config.toml
arch = "dit"
model = "class-conditioned image diffusion model"
dataset = "scattered letters and digits in many colours"
train_examples = 97500
image_size = 32
horizontal_flip = false
conditioning = "class"
objective = "edm"
cond_dim = 128
targets = ["count"]
num_classes = 6
cond_dropout = 0.1
norm = "rmsnorm"
activation = "gelu"
mlp_ratio = 3
head_dim = 64
fused_qkv = true
qk_norm = false
inner_norm = false
moe = "top_k"
num_experts = 16
moe_every = 2
expert_mlp_ratio = 0.25
experts_per_token = 1
shared_expert = false
patch_size = [2, 2]
layers = 10
width = 192
positions = "rope"
optimizer = "soap"
beta2 = 0.95
lr = 0.004
beta1 = 0.95
shampoo_beta = 0.95
eps = 1e-08
precondition_frequency = 50
max_precond_dim = 512
one_sided = true
adamw_lr_other_params = 0.00077
grad_clip = 1.0
cautious_weight_decay = true
steps = 6100
batch_size = 48
epochs = 3.0
lr_schedule = "cosine"
final_lr_fraction = 0.1
warmup_steps = 180
weight_decay = 0.1
adamw_weight_decay_other_params = 0.05
Rows from block 5 of a small class-conditioned image diffusion model, named by matrix and row number. Rows with one number within an expert belong to one neuron, the router's apart. Each number is 128 + 24 x the weight over its row's rms, rounded and kept within 0 to 255. All counts start at 0.
After each expert's rows are labels from the 100 images, of 14976 (inputs lightly noised), where the router gives the expert most weight on average: "colour at peak" is the nearest of a few named colours to the mean colour under the peak; "top examples" is what is common among them. Only what is clearly more common there than usual is listed. The data: scattered letters and digits in many colours. In brackets: how many of the 100.
# router: router (model.blocks.5.mlp.router.weight, 16x192, trained with AdamW), inputs 0-191
# up: expert up (model.blocks.5.mlp.up, 16x48x192), inputs 0-191
# down: expert down (model.blocks.5.mlp.down, 16x192x48, transposed), outputs 0-191

# expert 5
router.5 [139 147 172 155 152  75  90 125 141 149 112 182 127 140 113 132 180 164 130 136 122 124  68 133 155 138 156 132 144 123  83 103  95 151 160 154 142 115 156 122 123 128  58 127 136 111 129 107 156 108 149 171 132 130 183 139 131 141 160 146 132 121 113 153 120 157 134 112 141 130 122 123 109 115 123 123 131 131 131 164 113 124 197 104 104 111 155 157 148 133  55 113 160 128 139 144 137 128 140 145 115 173 143 111 109 110 142 122 122 121 147 109 116 113 174 152 134 172 114 147 142 108 163 114  99 135 101 140 163 131 123 123 122 121 115 119 152 122 107 125 152  95 152 132 159 105 133 109 125 116 141 134 110 169 128 139  68 105  84 145 151 104 124 144 126 144 131 152 137 165 110 103 173 146  75 131 106 141 121 154 147 188 136 148  97 122 136 137 122 121 104 154]
up.1 [108 145 140 114 114 144 114 134 197 126  99 113 145 126 151 155 113  89 164 123 144  81 127 196  83 172 140 118 106 163 101 155 148 165 107 146 124  78 122 104 150 115 141 170 141  99 147 102 144 106 157 132 129 124 116 130 133 160 152 126 117 104 171 131 128 129 101  91  92  95 128 133 133 119 119 118  89 147  99 115 188 145  93 132 134  78 116 148 141 141 151 124 136 133 102 111 107 123  86 100 110 146 116 118 132 112 105 106 109 118 102 115 150 151 117 152 100 127 172 108 131 168 137 165  98 136 136 106 102 128 144 159 127 125 144 108 135  99 146 134 146 107 179 135 103 123 136 129 122 116 185 139 126 135 102 134 140 109 156 109 148 127 144 137  78 148 108 151 144  73 105 111 143 127 145 126 150 194 141 139 149 109 113 114 128  92 109 116  95 129 168 132]
down.1 [131 113 144 119 190 167 152 117 124 111 116 160 132 117 118 162 151 149 125 131 140 124 121 126 157 112  89 156 130 113 148 114 164 159 124 140 129 113  94 140 183 130 110 112 102 159 176 100  91 132 130 111 138 127 142 175 112 127 139 145 187  74 131 120 140 177 123 135 153 119 157  91 137 125 117 155 123 151 141 131 120 116 145 103 126 123 145 124 117  81 147 163 141 168 142  68 166 131 139  98 180 127 139 157 120 136 159 118 141  95 122 110 132 121  92 138 152  99 168 130 146  98 108 151 181 109 103 131 122 129 135 159 103 139 111 124 125 115 128 120 173 153 129 127 144 120 155 114 137 164 116 173  62 109  86  98 110 113 147 123 134 162 117 181  84 110  98 110 149 112 115 142 129 101 133 129 155 140 149 127 109 163 106 150 134 149 144 110 145 101 163 122]
colour at peak: grey (44)
top examples: black (54); count: two (39)

# expert 14
router.14 [132 116 104 115 158 139  78 133 151 162 152 126 105 150 122 162 106 125 140 138 135 107 175  96 146  90 136 114 137 115  87  96  97  97 126 124 168 141 112  69 133 111 112 176  73 113 134 156 178 125 154 103 138 140  86 144 106 111 163 167 130 124 133 150 109 114 157 143 119 113 144 126  76 171  97  98 113 144 165 111 109 123 116 123 117 168 131 149 125 158 149 148 137 167 162  92 157 159 156 152 125 113 151 107 122 135 158 127 113 161 103 108  95 149 137 130  87 136 134 116 153 133  98 148 129 132 107 140 173 124 143 124 100 109 141 103 136 112  76 138 142 129 115  82 136 168  89 137 109 131 130 119 111 152 177 110 150  98 163 136 149 118 153 124 112 147 135 111 170 152 147  92  83 128 159 134 122 122 174 153 160 164 127 116 137 125 124 122 119 125 125 116]
up.1 [103 134 117  72 140 210 143 138 102 102 120  85 121 111 137 150 108 127 134  95 138 112 113 111 152 135 107 139 165 127 138 112 128 114  86  97 182 132 115 125 136 133 135 141 101 114 110 165 118  82 115 123  89 156  92  92 115  83 140 131 159 133  96 134  91 126 140 154 100 136  97  96 116 128 118 115 121  79 106 148 110 107 151 127  95 140 126 110  95 138 156 106 112 154 159  97 130 135 142 131 100 150 150 107 158 107 134 139 138 119 148 103  92 102 164  98 137  92  84 176 109 122 138 140 106 101 160 146 144  97 137 135 127 110 118 121 120 159  85  96 165  95 113 142 148 157  91  99 108 135 100 110 138 148 155 144 122 105 139 165 120 113 132 138 112 137 116 145  91 148 180 164 125 146  76 148  96 144 121 154 131 113  90 129 132 140 139 114 108  97  93 118]
down.1 [113 136  74 148 110 113 137 137 127 132  62 157 145 144 156 158 115 135 125  81 147 111  95 146 166 160 130 142  93 143 124 138 122 137 107  96 124 171 112 109 132 112 143  99 110 102 103 102 147 164 142 183 155 177 153 113 123 130 123 155 106  61 121 103 141 106  84 183 113 107 108 146 137 140 157 101 122 105 131  89 115 156 131 143  93 117 153 155  96  81 117 132 117 137 105  89 107 111  99  97 127 142 122 147 127 143 118 111 112 147  95 116 156 136 123  89 100 144 120 127 153 158 124 124 162 126 143 151 134 106  60 146 157 123 140 120 131 130 137 164 129 147 158 122 123 111 122 153 180 124 122 154 111 103 111 107 134 132 128 102 138 193 159 168 114 124 140 117 114 122 100 145 117 128 158 108 177 146 108  98 131  94 100 102 124 113 142 101 130 128 125 131]
colour at peak: grey (47); pink (42)
top examples: count: six (82); teal (81); green (68); blue (64)

# expert 8
router.8 [139  61 160  97 110 113  97 124 107 162 134 147 124 161 129 144 164 178 120 147 132 122 138 134 131 124 134  88 142 140  75 137 163 137 152 161 153 104 142 138 112 132  71 123 135 114 137 144 112 112 123 152 174 107 163 145 147 176 156 154 138 135  54 146 116 155 147 113 118 141 133  86 142 155 103 113 129 155 108 120 132 126 156  85 142 134 146 157 152 129  63 134 141 144 134 130 149 115 115 161 121 123 145  99 112  80 167 141 101 139 138 103 163 138 135 155  96  72 120 139 137 118 115 142 118 146 117 140 171 112 121 138 119 140 122 125 144 112  97 132 164 112 156 112 165 137  84 131 134 124 142 135  99 128 116 103  67 106 140 129 155 117 134 155 126 148 135 114 101 155 109 125 124  75 114 137 134 127  68 126 118 191 126 145 115 115 147 143 159 125 121 142]
up.4 [119 128 168 122 138 170  90 129 131 123 154 122 104 133 125  98 137 120 125 127 161 110 135 118 176 186 164 101 145 125 139 110 131  60 138 113 139 168 133 134 127 134 123 136 129 150 153 131  84 140 121 124 133 109 127 154 140  98  96 111 134  97 136  88 145 118 128 148 141 104 138 138 140 172 156 103 132 124 186 178 108 135 169 123  81 125 119 124 180  59 119 146 133 143 126 148  73 117 112 125 147 105 112 116 142 145 141 144 136 103 100 124 119 158 124 121 152 152 133  94 145 111 138 115 140 146 141 139 112 124 112 103 127 103 136 133 164 136 143 114 142 130 123 118 134 110 148 130 136 105  80 128 180  96 163  97 181 142 132 133 140 133 151 125 174 152 126 126 114 170 160 170 100 131 136 115 116  71 176 132  86 118 131  83 111 119 107 160 147 166  90 142]
down.4 [147  98 132  86 154 101 111  78 150 141 113 104  92  54 138 179 124 100 163 131 132 130 132 128 131  89 114 126 144 105 109 180 157 106 122 137 150 109 114 128 141 136 102 103 110  96 134 123  76 120 133 125 142 159 164 110 102 121 166 113 141 115  84 160 118 144 130  98 129 152 117 128 176  74 136 144 117 133 118 162 105 105 175 115  98 113 103  81 131 121 109 166 125 135  90 129 139 125 132 134 107 141 133 134  99 135 134 138 140  74 107 109 104 146 105 151 121 168  98 136 143 137 111 136 131 116 129  78 165 148 129 127 106 150 125 149 152 144 103 164 137 151  87 146 108 141 106 157 169 149 120 148 121 106 135 114 158 128 107 136 140 117 129 129 142 109 111 114 162 101 114  93  78 106 139 122 120 109 131 187 132 150 114 171 143 160 156  95 120 115  88 141]
colour at peak: black (96)
top examples: count: one (98)

# expert 2
router.2 [143  80 177  96 101 139  94 122 143 132 127 136 124 142 127 123 176 184 125 148 114 157 107 120 130  94 168 163 144  88  96 132 118 146 170 172 149 148 141 131 128 120  60 132 126 113  71 127 119 124 124 151 126 113 110 140 115 155 162 161 148 122 115 125 103 160 160 130 148 112 130 100 104 126  97 122 133 146 135 112 120 126 165  80 117 112 139 135 124 142  89 163  96 101 110 132 114 112 145 149 123 117 133 113 101 100 176 128 114 148 133 116  99  97 186 133 125 119 114 146 145 107 145 148 115 102 114 138 140 102 127 155 131 130 131 120 137 113  97 136 150  92 142 111 186 176 134 160 142 120 158 158 100 146 126  97  80  93 101 164 155 114 107 130 150 153 137 147 104 173 106 142 150  78 167 144 140 126  73 160 136 157 145 153 113 123 124 124 117 131 122 138]
up.1 [101 155  97  81 145 142 128 148  97  88 147 120  90 120 157 138  80 116 166 110 125 121 134 134 125  63 152 112 153 176 158 144 132 111 111 103  83  73 116 103 149 126 131 150 148 143 143 126 101 128 108 117 128 188 148 151 156 138 140 132  91 145 136 109 160 110 113 131  97 113 162 147 142 141 162  90 129 109 129 118 137 141  98  93 152 103 103 139 114 134  79 157 136 125  54 137 147 147 106 133 133 104  99 127 140 143 128 102 112 122 123 125  89  82 110 131 132 142 106 137 113 117 140 115 160 132  94 125 107 121 120  99 162  97 173 137 106 104  92 137 126 122 137 125 112 126 119 137 155 144 152 125 106 132 120 150 153 139 130 151 137 116 102 122 125 126 149 165 135 114 149 131 147 146 119 114 164 142 120 152 113 220 143 171 124  90 188 110 127 113 126 117]
down.1 [148 172 145 123 113 141 106 118 110  77 100 134 161 145 127 115 119 153 102 130 127 138 127 113 121 105  89  90 164 138 135 121 106 168 140 131 160 156  93 129 139 121 143 151 208 141 165 146  89 142 131 128 154 116 126 124  94 136 131  77 127  99  83 132 133 155  87 125  94 160  88 117 114 106  95 125 112 105 102 102 174 142 139 127  94 107 121 106 137 148 112 127 174 146 141  32 152 108 103 126 146 138 145 127 106 144 136 110 140 121 115 142 127 101  74 143 123 137 169 153 144 148 144 140 108 136  97  97 102 123 139 122  99 165 134 137 113 160 121 144 134 158 159 164 157 110 131 126  90 136 124 168  75  99  72 113 124 126 143 100 150 113 128 143 125 146 133 121 146 103 135 140 145 131 125  95 133 167 154 125 123 122 122 135 117 117 146 121 176 119 150 144]
colour at peak: white (95)
top examples: count: one (90)

# expert 0
router.0 [138  67  80 152  91 103 105 122  93 152 154 102 139 142 132 146 166 120 126 132 111 136  86 146 142 146 151  91 161 141 145 178 153 149 181 145 109 151 149 129 126 106 101 157 155 126 110 128  85 136 117 117 169 121 122 145 108 114 162 163 125 126  88 108 106 171 117 129 111 124 117 107 128 103 133 141 124 133 140 128 161 124 172 112 111 135 135 137 110  98  83 116 112 163 106  90 118  86 111 153 145 149 107 126 101 142 167 149  97 129  77 140 112  91 143 162 122 132 109 152 114 151 138 132 110 152 124 131 159 136 112 119 155 161 123 154 138 122 171 148 157 119 136 159 170 172 135 107 144 127 126 143 128 146 108 138 127 121 161 138 145 109  97 167  88 134 138  80 101 131 164 148  96  69 101 133 104 129 106 136 116 108 154 176 106 119 123 147 169 140 118 158]
up.4 [116 155 150 108 139 130 128 165 117 127 104  68 132 136 140 142 145 140 174 142 149  95 158 134 142 120 141 124 163 120 135 127 136 138 152  97 106 116 101 127 100 113 148 156 133  93 120 120 162 133 103 162 101 147 156 121 131 129 122 117 129 119 139  82 121 138 147 141 170 141  72 134 154 129 108 133 119 111 125 170 121 146 129 164 144 137 129 122 135 147 100 143 108 143 124 102  88 147 110  87 128 101 140 118 134 103 118 102 142 112 120 122 110 107 121 116 125 164 143 111 110 126 158 146  71 145 127 138 115 107 163 129 144 110 150  73 118  93  87 133 164 125 101 156  94 124 105 142 140 139 128 122 186 107 150 168 161 134 120 160 108 134 161 114 113 123  79 134 158 155 131 138 119 176 143 109 125 199 167 177 123 195 158 129 128 108 180  83 140  94 119  98]
down.4 [133 124 127 139 152 111 165 125 123 147 184 165 140 133 151 145 113 152 133 119 137  78 122 150 142 144 171 109 103 114 135 187 115 119 142 126 131 135 176 149  80 143  92 160 169 167 114 108 171 145  95 177  99 160 118 121 137 103 129 122 106 156 111 127 104 127 136 139 125 103 104 150  77 143 122 102 107 131 139 110 139 119 131 138 151 153 127 118 163 134 154  64 153 139 132 119 147 165 124 158 133  98  68 102 130  99 116 146 122 122 102 154 154 118 175  96 102 143 132  85 143 141 124  62 113 142 125 117 112 104 147 108 165 144 120 134 124 129 123 139  95 149 122 101 118 138 115 141 109 115 139 139 183 131  99 136 102  96 121 154 115  96 148 143 144 136 171 149 106 118 149 128 129 135  98 125  87 165 154 184 153 131 142 123 124  99 123 108 109 121 102  90]
colour at peak: brown (57)
top examples: red (69); orange (60); yellow (44); pink (43)

# expert 9
router.9 [145 143  94 162 158 129 103 123  98 170 107  94 135 157  91 108 103  93 133 147 122 110 148 155 160  97 174 107 130 139 165 167  77  94 131 102 100 142 147 171 104  95 119  81 146 107 168 141 153 127 117 116 156 172 108 142 137 164 147 123 127 136 122 147 113  97 135 130 132 142 100 113 157 142 138 140 112 109 118 152 132 129 104 165 147 114 132 139 151 148  88 124 164 143 121 132 139  99 137 132 136  97 112 116 132 107 113 110 127  84 129 124  96 103  95 141 132 158 133 129 149 156 140 174 115 106 137 131 152 149 119 110 141 156 110 109 126 130 141 142 133 100 163 150 108 154  75 111 143 139 155 178 135 143 125 177 169 139 151 114 141 142  89 184 103 119 132 159 144 137 109 147 117 155 126 111 158 191 162 158 107 173 150 145 128 118 105 142 167 112  94 122]
up.1 [109 105 165 110 133 136 119  97  82 127 128 178 159 162 116 127 128 149 126 159 122 117 113 108 130  88 125  97 122 146 122 130 132 101 160 121 169 109 119 111  74 107 141 147 144 125 147  90 173 160 136 130 133 144 132 136 105  94 145 120 110 114 125 107 129 146 131 134 183 110 138 120  97 114 110 115 148 119 124 144 102 127 151 125  81 175 116 144 157 125 150 118 160 164 175 143  86  95 141 119  78 117 141 149 142 110  85 137  82 152  83 149  69 123  86 164 115 194 114 145 107  99 111 120 109 137 120 129 147  96 111 114 163 134 138 122 130 143  91 131 107 105 122 124 127 103 130 162 136 146 114 124 150 152 122 124 114 115 127 118 126 148 156  53 183 158 136 110 146 131 140 118 128  94 143 142  92 144 167 124 121 151  84 121 133 154 105 110 163 124 104 133]
down.1 [155 126 135 133 119 149 149 114 110 177 139  99 165 134 171 156  91 124 127 123 104 136 116 143 117 149 120 124 125 138  98 128 135 106  99 162 116 147 177 160 135 106 132 179 111 123  92 137 168 148  99 156 141 116 104 112 133 115 131 122 114 139 150  84  94 110 124 103 114 136 123 150 176 126 115 118 119 116 122 169 111 124 129 128 181 167 113 111 101 111 109 126  60 106  83 129  90  97 116 103 117 152 136 119 104 134 155 131 142 165 160 109  93 150 167 136 105 173 132 119 144 130 114 108 139 108 112 143 145 122 103 120 152 135 181 176 125 129 114 173 161 155 201 139 147 146 132 142 107 145 113  73 127 117 169 129 122 106 129 147 131 126 119  94 137  96 132 146  64 115 125 118 101 124 125 118  77 140  98 124 120 120 124  98 140 132 153 119  72 119 130 141]
colour at peak: green (86)
top examples: teal (94); green (87); count: six (46); count: five (36)

# expert 3
router.3 [146 120 126 156 125 109 122 125  87 114 139 154 154 146 121  98 156 186 118 142 147 108  79 120 147 136 150 166 140 155 134  78 178 126  95 106 120 140 126 173 132 149  91 107 159 140  88 162  83  83 150 147 165 124 143 151 166 139 151 126 132 135 143 125 130 168 137 130 141 152 150  79 149  88 115 118 107 153 161 146 106 123 127 118 108 112 141 141 148 127  59 122 110 104 112 106  99 130 140 163 133 122 109 109  99 153 140 134 143  85 138 116 132 157 113 163 174 129 116  93 162 119 160 132  82  98  70 131 128 104 115 137 133 122 124 125 129 123  85 138 136  95 134  94 117  95 116 129 126 117 135 102 119 171 132 105 169 164 155 164 143 136 143 167 132 148 131 134 152 170 134 130 117 147  82 161 147 150 121 132 100 153 129 106  96 123 114 128  93 145 128 148]
up.1 [119 183 136 156 164 133 163 138 123 147 106  90 112 117 124 125 134 154 103 140 120 135 110 185 127  92 141  99 119 206 120 148 145 158 156 103 137 124 103 110 182  92 160 124 134 115 133  98 169 160 128 205 138 128 148 152 138 151 127 129 126 144 140 129 129 125 122  99 152 113 112 156 144 126 120 106  90 128 107 152 157 144 111 101 149 106 168  91 138 142 102 108 117 150 149 150 124 128 105 105 149 112 125 123 118 139 125  87 106 102 109 149 133 112 115 116 117 163 166 111 124 165 159 110 119 156 116 137  94 118 120  98 122 139 134 148 174 104  76 131  92 152 168 150  87 113 174 135 121 125 160 152 139 116 118 160 148  80 154 116 119 136 140 130 168 124 139 111 115 112 117 112 149 132 166 111 144 135 129  75 155 120 162 159 142 131  80 113 161 149 116 130]
down.1 [137 135 142 136 148 148 117 128 157 124 114  92 105 146 132 129 111 136 135 136  93 119 111 104  94 170 138 101 123 130 146  78 122  97 125 137 124 139 130 141  99 134 132 169 122 127 151 118 100 147 124  76 124 129 155 114 121 134 131 148 150 211 114 109 106 118 114 142 116 167  70 140  96 130 139 155 109 126  98 131 118 160 153 110 146 135 117 129 138 123 167 111 115 132  96 125 148 115 126 148  93 191 126 142  87 103 146 159 132 104 142 117  83 106 141 119 159 129  62 107 115 118 106 148  80 106 154 113 130 127 103  92 107 107 129 144 105 133 149 114 125  89 107 118 151 153  98 119 106 155 135 110  91 125 162 112 150 171  68 153 173 113 161 103 115 126 112 160 113 125 153 161 142 179  93 150 146  78 134 100  95 108 132 114 128 128 150  90 128 105 135 109]
colour at peak: brown (63)
top examples: count: one (46)

# expert 12
router.12 [142 136 135 157 112  91 102 117 129 137 120 181 106 162 136 140 137 199 119 135 119 119 150 134 152 137 149 106 141 156 129 145 153 128 138 170 106 133 159 151 111 143  72 151 140 114 144 142 105 124 150 161 136 105 175 147 167 160 164 117 129 127 133 127 125 182 132 123 147 104 120 122 112  88 125 117 106 117 126 160 126 125 179 149 169 114 156 127 171 135 101 140 106 165 132 109 117 130 151 174 128 116 157 109 101 127 109 120 116 161 109 124 159  92 172 167 120 154 124 135 148 121 105 107 112 123 115 138 164 129 105 150 117 118 126 119 132 128 155 141 169  95 162 115 194 166 123  93 131 112 155 135 121 178 158 111 103 133 157 137 141 117 119 156  99 145 131  86 110 161 106  95 168  70 138 127  92 156  83 145 151 150 105 122  95 135 116 128 120 156 125 127]
up.1 [132 144 128 107 169 104  85 134 115 169 152  99 129 154 143 173 200 164 160 128 135  82 166 113 201 118 114 110 139 156 141 142 119 120 132 115 134 136 143 119  91 121 119  98 126 139 122 108 154 111 109 110 131 134 148 138 148 100 119 104 108  62 112 117 141 127 111 179 149 177 118 116 124 117 121 120 133  92 172 143 105 137 164 156  98 121 108 119 149 126 126 134 134 144 147 102  91 162 143 121 146 122 121 156 164 136 107  90 121 144  90 158 113 136 114 115 121 160  95 119 132 137 138 109 147 109 122 161 100 119 159 111 151 120 103 101 139 119  68 126  83 129 133 121 148 116  97 143 133 187  95 155 165 100 133 135 123 121 135 141 101 131 147 131 140 124  82 110 133 149 136 115 106 116 157 126 128 167 156 135  97 169 137 121 130 113  87  69 152 103 129 114]
down.1 [117 129 123 103 163 139 141 142 114 112 157 104 133 154 147 114  89 152 119 123 166 141 119 134 153 167 117 149 115 146 138 142 115 147 103 114 126 117 161 106 115 138 151 157 127 138 135  81 149 122 101 221 171 112 152  88  84 156 118 167 172 148 129 122 148 164 122 130 155 121 122 146 139 114 136 123 122 101 137 155 141 141 125 136 133 119 155 107  84 119 116 139 154 110  87 128 138 103  82 140 167  97 126 127 129 130 100 119 148 116 130 130 124 130 134 148 137 116  98 177 116 119 117 137 142 127 131 118 186 129 119 153 140 117 140 189 123 158  99 115  98 153  89 145 114 120 129  84 170 115 139 119 156 108 152  89 122 103  58 126 157 131 126 130 100 101 132 129 127 162 126 150 137 130 169 131  89 151 127  90 134  71 112 167 131 138 103  83 166 126 158 146]
colour at peak: brown (44)
top examples: count: one (77)